config.toml
train_examples = 195000
color_jitter = 0.4
stem = "single"
downsampling = "stride"
optimizer = "soap"
shampoo_beta = 0.95
eps = 1e-08
precondition_frequency = 20
max_steps = 7600
decay_fraction = 0.3
Rows from block 2 of a small self-supervised image encoder, named by matrix and row number. Each number is 128 + 24 x the weight over its row's rms, rounded and kept within 0 to 255. All counts start at 0.
After each channel's rows are labels from the 100 images, of 14848, where the channel reaches its highest value: "colour at peak" is the nearest of a few named colours to the mean colour under the peak. Only what is clearly more common there than usual is listed. The data: scattered letters and digits in many colours.
# conv: 3x3 conv (model.blocks.2.conv.weight, 80x80x3x3, each kernel summed), inputs 0-79

conv.20 [124 102 155 111 167 127 102  99 100 132 143 140  84 129 131 159 107 109 112 106 136 146  88 132  92 133 114 142 128 157 120 112 110 110 100  95 140 111 125 144 137  97 125 105  83 119  86 103 126  97 160 109  89 141 130 158 129 111  92 128  86 113  96 166  93 163 164 127 158 107  69 151 108 144 112 141 126 129 112 121]
colour at peak: grey

conv.65 [149  90 104 168 140 165 111 154 112 157 109 124 123 118 110 136 196 124 139  98 115 126 117 115 154 124 108 126 126  80 125 154  94 157 148 109 131 120  89 109 102 103 115 117 123 121 134  96 141 127 143 134 127 112 167  81 135 113 118 159 117 170 120 126 100 136 152 160 118 135 111 139 169 149 200 136  94 137 121 154]
colour at peak: black

conv.53 [100 152 117 103 119  86 142 118 164 147 130 103 155 116  74 144  99 134 121 117  77 153 133 116  80 127 134  91 138 126 154 124 178 114 110 152 125 152 134 123  86 167 127  89 120 126 128 169 105 111 102 138 168 117 126  84 124  84 114 114 117 130 141 114 119 121  84 163  93 131 139 137 113 121  86 130 151 115 134 128]
colour at peak: white

conv.15 [146  97 138 111 127 100 139 131 123 158 115 119  99 123 125 120 139 117  63 119 135 127  85 145 121  94 162 100 129 114 124 146  97 121  92  82 110  89 133 130 125 144 161  98 150 140 155 134 118 133 114 123 128 124 137 131 119 129 183 114 147 125  38  83  97 141 116 168 154 128 140 131 157 148 108 135 129 106 137 156]
colour at peak: black; brown

conv.50 [ 89 112 126 134 149 136 126 105 111 102 113  97 133 117 138 156 121  82 124 137 124 103 178  42  95 167 121  98 115 123 136 147 156 157 171 109  84 147 111  91 125  84 151 136 133 112 122 165 129 121 146  97 137 113 119 143 109 104 113 122 135 139 127 120 126 145  97  99 125 117 105  72 127 134 146 134 123 118 134  93]
colour at peak: white

conv.61 [155  79 105 174 128 162 152 141 138 154 129 117 121 133 105 151 140 138 126 129  86 129 107 120 126 114 126 102 128  71 111 155  92 149 127  87 114 129 129 142  94 106 126 143 124 111 149 124 102 117 119 123 103 121 158  95 160 122 102 141 132 121 145 135 101 165 124 197 112 103 108 112 130 163 165  61 151 134 117 137]
colour at peak: black

conv.27 [156 115 101 155 103 186 102 191 114 126 146 121 104 112 137 124 177 157 145 144 122 134 146 135 148 107  90 109 110  98 121 156 122 129 175 115 129 155 119 120 111 119 104  99 113  86 122 107 158 171 110 114 108 123 142 102 115 113 127 173 130 178 170 122 124 127 112 141 106 137 133 126 143 124 191 138 132 110 127 122]
colour at peak: black

conv.71 [150  97 117 129 112 121 102 116 100 129  96  61 104 134  77 114 144 111 136 139 131  95 107  81 130  77 128  93 127 120 130 107 112 109 131  99  67 139  95 121 120 112 156 100 127 126 158 148 144 141 111 114 149 140 110 100 130 139 158 119 137 107  98  90 108 122 100 123 110  97 104  75 138 171 117 138 127 125 144 111]
colour at peak: white

conv.48 [152  92 145 130 131 117 125 161 114 117 153 136 126  96 101 155 165 129  82 123 101 139 125 126 108 109 110 108 122 107 117 147 110 143 137 106 135 131  78 122 117  94 117 132 119 120 154 118 181 123 155 126 127 121 160 103  36  94 124 125 144 152 155 164  98 142 148 159 109 123 166 138 166 134 155 138  94 135 110 140]
colour at peak: grey

conv.69 [145 108 103 123 102 123 103  91 109 123 181 124 151 120 126  66 121  93 127 107 135 129 145 126 130 163 128 117 146 112 119 167 145 158 169 130 119 112 136 100  97  84 118 105 109 119 175 119 136 113  87  70 128 129 152 108 132 148 132  99 120 132 131  80 115 104  99 117 106 104 113  86 161 100 132 140 102 130 109 155]
colour at peak: black

conv.16 [125 100 135  83  90 108 117 136 153 102 147 102 124  97  96 128 117  86 127 156 112 113 127  83 112 122 130  89 110 133 142 118 134 116 137 115  91 119 128  69  96 136 113  95 125 134 105 121 131 141 131 151 133 106 115  94 136 119 135 150 139 133 118  67 134  80  89 109 102 123 147  78 131 129 149 139  97  64 122 143]
colour at peak: grey

conv.40 [112 141 119 112 152  87 131 102 144 163  89 135 127 123 150 140  91  70 109 156 138 128 117 139 135 148 160 128 154 173 145 126 156 123  91 133 153 132 113 149  96 101 154 120 133 144 114  99  91 126 109 136 129 111  67 138 117 103  95  89 114 101  98 144 142 113 137 114 125  91  87 125  85 120  95  96 132 131 135  90]
colour at peak: grey

conv.10 [140 138 145  99  88 138 112 103 129 115 147 131 148 114 134 163 113 119 145 111 103 118 176  99  93 153 143 119 132 150 103 166 138 166 140 119 156 133 101 107  99 113 135 136 103 159 136 113 145 145  89  77 119 121 119 137 122 107  97 116 141 112 132 145 132 136  65 100 147  85 138  40 115 120 132 123 123 154 139 122]
colour at peak: white

conv.9 [151 111 108  94 116 146  88 117 122 128 113 147 142 129 139  78 112 147 135 139 130 168 120 187 140 123 134 125  89 106 111 115 122 148 115 129 157 145 109 122 120 101 145  95 137 137 133  98 111 127 132  92 127 112 133 137 127 137 122 102 112 122 143 118 115  86 162 111 133 131 115 242 104  82 142 137 119 118 126  96]
colour at peak: grey

conv.54 [141 119  77 100 107 120 121 148  80 148 118 128 127 103  99 134 124  76 110 166  88 119 133 146 121 132 153  83 119 129 111 143 139 103 134 104 139 144 124  88 108 125 143  93  97  95 105 136 127 146 109 101 117 118 118  80 117  84 112 121 164 107 133 107 157 111  65 107  78 102 128 103 135 138 149 114 122 108 116 125]
colour at peak: white

conv.46 [127 102 108 135 129 122 131 143 106 129 134 100 158  93 174 131 133 107 125 145 122 104 138  99  66 138 114 125 142  84 120 134 110 138 119  65 124 145  92 123  97 134 117 132 110 120 158 118 121 142 140 125 154  69 171 114  77  89 162  84 128 131 153 119 117 126 133 141  81 112 133 104 136 130 129  77 125 146  98 132]
colour at peak: green

conv.57 [157  97 102 161 110 135 101 169 114 128 126 128 102 125 140 150 154 146  90 107  99 147 131 126 141 137 134 140 120 109 125 173 116 106 160 101 126 150 140 121 104 106 150 118 117 130 126 141 131 131 131 137 103  64  70 100 124 114  91 169 113 136 145 147 165 141 119 147 120  95 116 119 109 174 188 186 127 124 122 142]
colour at peak: black

conv.36 [123 121 102 132  71 129 156 133 119 127 123 128 117 126 154 104 147 145 136 121 121 136 112 175 126  85 132 113 142 140 129 141 101 133 110 142 140 123 131 113 109 108 120 189 145 112 161 108 109 135  67 106  99 123 130 117 127 158 162 130 127 120 123  75 136  52  69  95 113 137 135  97 125 101 103 124 113 168 142 126]
colour at peak: grey

conv.64 [123 116 112 109 110 118 150 132 121 161 124 132 102  57  74 130 139 114 102 167  75 130 137 112  99 110  98  77 102 118 137  90 131 130 141 140 136 152 114 139 113 156 100 118 142 105 143 112 130 124 132 112 140 120 153 105  52 104  71  91 149 125 140 134 118 125 104 120 109 125 138  96 112 117 134 114 111 125 131  91]
colour at peak: pink

conv.23 [138 111  92 104 128 109 167 146 110 150 105 149 104 101  99 150 125 112 140 169  84 140 137 129  99 123 137  94 143 119 110 134  88 144 100 120 159 164 150 127 104 138 151 132 135 129 127 154 105 157 100 122  94 117 126 104 115 118 109  88 143  99 103  88 125 112  54 145  95  94 139  88 128 107 111  98 127 158 102 128]
colour at peak: white

conv.75 [144  92 110 176 130 171 101 134 125  93 133 104 121 119  80 122 158 143 139 119  82  97 129  84 160 121 100 118 140  96 120 142  97 128 158 123  91 102 116  90  95 114 116 101 133 112 128  99 126 112 113 100 136  79 117  98 133 134 122 160 121 130 135 121 101 154 129 139 109 129 121 100 154 135 170 190 109 108 110 147]
colour at peak: black

conv.44 [155 114 110 140 135 115 144 148 121 139  85  91  88 122 105 100 138 164 122 171 134  95  82  81 133 113  69 113 119  95 135 113  88  92 104 130  98 132 145 157 104  99 124 108 176 133 132 141 126 137  85 146 136 132 117 100 140 136 128 127 116  97 169 117 130  98  89 110 150 113 156  88 117 117 117 139 127 110 138 145]
colour at peak: white

conv.60 [153 166 156 131 140 128 120 138  60 182 142 106  94 132 158 163 121  83 116 112 146  93 137 104 168  96 136 144 112 148 109 182 116 150 120 106 114 144 114 154 123 123 138 132 104 118 115 112 124 136 125 137  77 131 125 133 140 117 119 132  93 137 145 185 184 116 150 158 144 117  90 108 131 162 132 121 135 129 132 128]
colour at peak: brown; grey

conv.63 [164  85 125 148 107 120  88 168 124 133 126  82 136 138 126 166 131 150 157 116 124 105 136  90 140  96 116 136 102 106 121 122 113 135 185 131  98 134  96  95 100 104 123 112 100 107  90 130 101 135 135 120 109 134 133 108 112  69 140 127 132 123 160 145 136 132 152 124 113 120 150  97 137 167 176 117 122  65 124 104]
colour at peak: brown

conv.1 [119 128 111  84 116 122  79 123 149  81 148 120 144 156 143 120 117 113  95 113 117 125 133 119 114 140 109 130 123 164 132 141 148 129 157 107 125 139 120  83 130 119 116  53 116 127 121 112 125 133 152  90 139 135 120 130 110 100 132 113 122 127 189 194 129 120 159 151 110 122 142 162 134 121 135 142 127  46 123 144]
colour at peak: grey

conv.3 [125 102  87 152  63 127  73 115  90 147 154  91 123 115  95  99 122 135 107 100 106  89 140 116 133 115 126 111 114 125 120 104 126 121 123 111  86 147 147 143  78 119 124 150  74 121 131 143 141 140 101 135 107 102 138 132 107 137 143  77 118 110 116 108 122 145  61 113 108 117 101 104 119 142 106 125 121 105 119 145]
colour at peak: grey; brown

conv.5 [157 116  77 110 100 105 121 137 101 123  77 126 130 142 154 129 121 108 112 135 190 123 137 140 141 105 132 125 109 110 132 136 112 140 115 116 110 120 153  99  64 128 150  81 160 121 118 120 132 124  88 105 131 167 146  97 129 143 171 104 133 110 102  90 132  96 100 106 102  93 126 132 130 119 114 161 141  81 110  95]
colour at peak: green; cyan

conv.34 [151 127 105 126 114 134  76 108  92 178 165 117 114  91 112  77 124 113 133 132  99 111 140 114 136 108 122  92 131 118 107 182 151 134 152 113 126 147 113  94  90  91 145 117  84 104 138 149 145 143 123  97 120 119 129 103 147  94 115 161  95 129 138 122 135 104  99 110 100 104  98  71 143 140 159 113 122 117 126 147]
colour at peak: black

conv.58 [124 114 112 120 105  97 134 123 134 184 116 113 136 117  69 147 111 101 119 145 139 120 143 132 182  84  97  75  71 115 140 134 135 151 129 138 122 147  83 104 104  88 101 124 111 109 147 115 118 122 168  97 119  99  98  97  87 106 151  91 131 114 161 137 110 144 140 109 116 130 130 131 150 132 128 133  84 139 131 125]
colour at peak: brown

conv.72 [121 126  84 120  96 114 107 125 134 114  86 122 127  83  97 105 125  97  84 144 101 105 117 110  84 125 127  86 112 131 132 153 126 113 119 123 113 148 138 115  87 127 160 105 132 143 133 143  99 144 100 110 140  83 109 108  70  90 100  74 134  91 129 116 133 119  92 113  94  84 126 110 116 119 110 125 140 103 134  98]
colour at peak: pink

conv.31 [165 119  84 117 111 109 139 120 137 111  88 130 125 107 106 127 116 112  98 113 147 125 126 135  95 127 179 167  92  91 132 127 119 131 129 118 145 136 120 136  86 135 139 125 144 169 130 120  91 122 117 144 119  92 119  91  72 118  75  96 124 150 109 123 133 109 116 112  78 115 114 153 131  94 126  92 139 148 181  86]
colour at peak: blue

conv.52 [ 93 122 122 133 120 122 107 122 125 116 137 121 155 139 149 177 132 108 140  81 127 112 193 122 115 148 183 130 119 147 124 174 178 158 136 108 130 105  98  86 131 110 128 103  97 104 124 100 122 117 115  43 122 131 126 135 122 125 120 122 182 123  98 115 123 163 116 145 118 122 120 111 126 123 114 126 131 104 125  88]
colour at peak: white